python train.py --model="text-conditioned image diffusion model" --dataset="made-up ball-and-stick molecule models" --conditioning="text" --tokenizer="word" --text_encoder_width=192 --text_encoder_norm_position="pre" --text_encoder_qk_norm=false --activation="silu" --parallel_block=false --patch_size=[8, 8] --optimizer="cautious_adamw" --beta1=0.9 --ema_decay=0.99 --steps=17100 --warmup_steps=850
Rows from block 3 of the denoiser of a small text-conditioned image diffusion model, named by matrix and row number. Rows with one number belong to one neuron. Each number is 128 + 24 x the weight over its row's rms, rounded and kept within 0 to 255. All counts start at 0.
After each neuron's rows are labels from the 100 images, of 14976 (inputs lightly noised), where the neuron reaches its highest value: "peak on" is the class under the peak. Only what is clearly more common there than usual is listed. The data: made-up ball-and-stick molecule models. In brackets: how many of the 100, against the usual share in percent.
# fc1: MLP up (model.blocks.3.mlp.fc1.weight, 480x160), inputs 0-159
# fc2: MLP down (model.blocks.3.mlp.fc2.weight, 160x480, transposed), outputs 0-159

fc1.378 [107 143 101 109 157 128 104 100 147 158  81 125 161 155 136 110 129 149  97 131 116 178 193 141 108 143 129 161 165 114 148 152 125 134 165 114  94 116  90 178 127 129 120 154 112 124 103 134 177 143 101 130 127 126 137 155 145 175 136 118 106 120  99 142 126 137 106 127 102 144 135 143 127  98  72 150 155 109 122  82 116  85  82 157  89 142 146 106 126 139 123  84 105 107 127 152 122 141  90 163 112 142 120 130 127 135 125 156 148 105 160  65 102 138 151 118 146 119 147  96 146 108 160  94 129 148 141 114 124 151 109 177 114 150 112  82 126 140 136 156 133  87 148 130 129 137 145 119 118 157 101 126  97 107 113 165 111 114 128 117]
fc2.378 [122 126 171 141 140 145 159 146 135 121  99 131 126 112 129 139 191 122 134 132 163 110 102 127 143 148 150 112 106 155 117 144 142 109  93  96 155 102 152 101 108 138 106 124  74  93 150 116  60 134 118 144 104  95 117 100 133 108  90  91 100 142 144 137 124 126 151 169 112 117 133 181 135 167 141 101 126 174 115 145 128 122 154  69 137 142  87 128 125 100 138 122 124 143 127  88  97 151 125 126 148 111 123 149 108 174 153 142 110 150  93 166 160 112 115 141 111 162 121 119 118 118 149  73 144 131 138 131 127 167 156 152 139 128 153 162 145 150 170 112 137 172 149  98 125 124 128  92  93 104 117 144 141 142 157 100 102 105 108 144]
peak on: red ball (28 vs 1.8)

fc1.97 [144 152 141 134  89 124 137  98 154 141  98 137 144 119 153 167 124 104 158 125 105 166 141 155 131  90 137 119 148  99 134 160 165 158 117  85  90  89 152 106  97  93  98 117 145 119 103 111 153 152 127 102 149 104 115 151 164 145 133 158 113 116 101 129 111 121 131 159 138 169 105 123 146 126  97 134 107 116 114 130 124 122  91 115 146 121 116 111 158 103  82 151 142 118 111 105 166 142  96 126  89 133 117 118 137 124 147 108 153  72 163 131 119 137 164 127 156 144 134  97 133 119 119  91 114 131 142 136 161 148 151 181 122 145 162 135 114 176 134 164 161  87 114  92 154  78 132  59 115 151 146 163 141 126  94 150 142 118 119 122]
fc2.97 [156 125 143 121 131 132 123 167  64 119 109 130  79 133 104 130 134 125 119 151 154 130 165 129 114 126  77 118  63 178 107 129 164 137 152 148 148 118 109 122 194  83  86 159 117 112 165 164 123 113 154 171 111 126 124 140 108 130  90 144 121 135 150  87 107 132 139  93 117 142 141 137 167 122 115 151 144  83 143 129 128 136 118 113 150 104 124 121 144 100 129 128 119 165 125 120 125 162 116 129 139 142 169  90 115 148 134 174 132 162 116 154 144 138 108 173 125 115 121 125 138 104 101 119  90 175 164 135 144 174 101  81 135 161  95 140 131 108 134 117 105 137 125 119 100 113 145 154 142 113  94 147 159 139 155 128 156 113 133 113]
peak on: yellow ball (25 vs 1.6)

fc1.445 [137 146  89 104 134 111 130 161 118 125 103 166 152 119 134 156 131 180 100 128 138 129 123 147  79 115 157 149 112 188 132 121  81 154 142 120 193 131  87 177 117 118 123 148  89 133 129 125 118 124 117 142 108  91 116 153  77 155 154 122 129  98 147 127 142 131 116 136 116 105 123 109 104 147 106  95 123 145  89 142 147 108 153 102  87  93 153 142 134 150 133 106 142 119 135 163  99 133 128 102 100 144 118 133  98  93 124  76 134 134  91 115 114 137 134 110 139 108 167 151 167 111 166 121 153 119 105 127  71 107 156 147 143 141 118 125 115  99 125 168 105 116 150 130 128 154 113 125 155 112 108  92 126 138 193 115 176 119 127 115]
fc2.445 [126 117 186 147 156 129 128 160 125 191 105 151 102 130 104 128 144 193 151 123 111 149  95 147 131  96 131 111 133 182 138 137 146 123  97 138 145 108 144 108 140 148 131 182 137 124 117 152  87 109 131 120 114 149 100 112 112 159 125 130 105 121 142 134 132 103 119 148 150 118 144 108 139 110 124 132 174 107 127  90  78 119 131  82 122  90 133 131 155 116 153 114 112 148 112 127 105 144 110 123  57 140 143 117 111 158 177 115 114  93 128 113 171 110  99 133 151 115 130 124 126 172 120 114 119 135 156 137 142 151 171 110 168 140 127 138 195 131 197 131 141 123 111 142 117 138 137 112 109 124  89  98 139 137 173 114 136 114 118 120]
peak on: red ball (48 vs 1.8)

fc1.23 [150 105 146 163 107 147 136 131 144 119 139 119 121 138 155 141 142 141 148 140 173 103 148 133 144 114 123 128 139 114  80 160  97  97  67 131 165  92 115 123 162 129 103 156 110 114 119  71 127 159 110 106 106  94 113 123 130 143 134 129 108 120 137 121 100 126 113 195 106 140 135 169 153 143 126 163 142 146 139  70 173 152  71 135 131 141  99 134  86 126 129 108 119 148 130 125 161 132 150 117 116  91 110 110  93 173 133 119 156 129 137 155 151 109 126 153 151 114 146  96 126 132 117 123 119 103 131 118 159 153 156 124 123 124 141 124 146 144 132 105  89  20 143 108 107 104 128 132 150 132 151 111 145 115 108 136 114  97 156 124]
fc2.23 [103 140 121 131  99 137 150 103 105 124 107 128  92  80 156 110 120 131  96 154 135 121 167 121 117 121 113  96 131 124 100 162  81 111  92  99 140 123 152 157 128 111 123 106 152 132 131 113 108 163 177 150 114 167 118 158 160 161 123 115 140 149 156 124 121 125 123 126 123 138 151 191 143 141 128 116 144 129 164 114  84 152  80 115 152 161 137 164 158 110 126 119 126 137  90 112 131  96 128 117 124 130 124 132 140 119 113 140 140 136 114 115 114 142  99 174 138 136 136 115 134 172 124 130 146 148 103 107 118 136 120 155 141 145 161 140 153 164 216 160 135  75  82 109  96 120 117  88 143  73 148 124 131  87 120  96 139 102  98 113]
peak on: green ball (33 vs 1.3)

fc1.470 [119 176 120 111 150 144 110 119 123  94 144 155 192 150 130 129 179 159 133 165 137 143 138 102  75 121 152 145 163 120 146  86  97 125 179  83 140 123 141  92 102 133 109 112 166 143  98 103 119 143 124 129 121 124 132 147  92 176 137 124 131 139 109 140 157 137 128  97 141 150 136 124 116 148 114 152 120 163 125 132 129 108 138 101  84 131 122 167 107 146 154  83 136 106 141 133 121 119 145 158 156 124 153 118 130 110  92  87  98  93 129 113 112 127 159 151 155 141  98 154 135 105  94  96 141 134 130 144 147 128  99 173 127 110 134 111 107 149 133 180 162 123 164 132  71 146 138  68 104 118 104 153 136 105 135 139 142 114 150 151]
fc2.470 [143 111 132 132 131 111 166 149 116 118  82  88 171  97  73 126 139 135 152 101 124 110 146 134 193 117 142 145 134 154 125 120 167 120 154 134 132 156 145 133 145 146 135 122 111 130 143 168 143 107 109 183 118 124 125 126 138  81 110 108 103 144 141 123 124 125 136 126 126 134 144 121 164 127 154 109 136  95 100 118 123 125 110 138 188 121 129 129 138  96 131 146 114 158 136 145  80 127 107 106  78 124 116 141 118 120 150 179 154 144 180 133 112 111 140 122 112  95 130 105 127 139 173 150 127 146 105  99 144 176 161 136 148 136  87 108 160  80 112  70 103 123  90 116 175 108 135 135 105 156 112 110 111 159 138 106  96 151 103 168]
peak on: red ball (27 vs 1.8)

fc1.365 [119 109 167 119 104 171 104 137 125 138 149 121 109 104 172 100 125 120 159 123 145 139 134 110 120 122 125 111 141  86  88 121  96 116 102 107 119 112 104 109 142 111 137 119 134 138 103 115 152 142 107 126 155 116 158 109 184 134 133  98 121 121 107 103 153 140 124 149 105 147 108 159 135 155 154 127  98 121 164  87 152 139 104 165 129 118  78 127 127 129 147 140 131  96 148 119 157 147 165 167 148  99 158 121 137 144 113 143 137  71 122 116 158 117 125 176 129 126 104  93 112  93 127  97 108 116 178 121 166 142 137 111 136  94 163 134 136 193 134 120 132 100 169 144 110  60 145 120 112 180 156 160 146 138  85 146 104 102 128 150]
fc2.365 [136  72 141 112 111 133  98 151  96 120 104 115 103 130 126  97 148 152 126 113 122 128 142 159 142 128 130  98 116 152 144 137 142 108  82 127 122 103 130 151 208 108 117 135 106 124 104 116 125 125 152 146  99 158  84 117 155 121 105 138 125 142 160 119 162 102 152 129 131 108 115 165 162 120 175 141 155 122 139 138 122 117  98 136 133 128 132 181 160  78 139 132 148 171 134 121 126 145 112 130  95 123 153  80 126 156 145 151 132 140 107 177 146 111  93 155 121 137 141 112  78 146 112  41 112 160 141 127 118 142 126  96 150 148 147 113 167 167 132  96 126 156  75 133 104 136 135 124 124 133 115 133 144 167 117 109 118  85 121 112]
peak on: green ball (25 vs 1.3)

fc1.188 [116 135 126 134 110 111 120 132 143 167 125 138 145 152 159 154 163 105 135 154 146 139 144 179 128 132 102 157 162 132 111 163 116 114 130 120 110 121 107  99 125 146 102 150 146 114 139 171 172 128  93 136 100 105 112 134  97  87 112 154 132 151 161 130 109 126 133 167 111 135 121 118 116 107  90 155 136 159 125  75 146 123  79 149  92 115 143 117  85 160 131  91  87 147 155 127 158 161  78  89 139 123  93 133 100 153 152 122 151 113 128 103 121 134 142 125 109 119 118 164 145 154 147 144 114  88 178 119 108 126 153 196 134 127  72 102 152 115 121 143 168 124 118 106 125 104 144 168 176 122 108 159 116 151 154 141 120 118 125 110]
fc2.188 [122 140 134 123 134 145 145 139 118 125  88 103 139  81 129 155 155 149 174 130 150 146 134  98 103 140 135 130 136 139 172 142 106 117 135  95 153 127 125 113 159 131 146 124 114  95 106  91 123 151 123 113 121 151 100 103 165 177  99  81 126 163 130 105 156 132 119 139 107 142 145 220 120 170 125 117 145 126 149 125 113 166 100 123 104 164  99 138  89 104 155  65 125 118 148 129 109 110 147 113 182 114  93 122 121  97 130 164 139 114  82 134 127 132 133 125 128 133 121 123 105 144 118  84 142 132 154  90 131 160 132 139 149  92 166 120 167 130 175 117 116 146 166 149 129 113 139  67 106 116 140 135 135 128 119  88 129 116 116 145]
peak on: red ball (27 vs 1.8)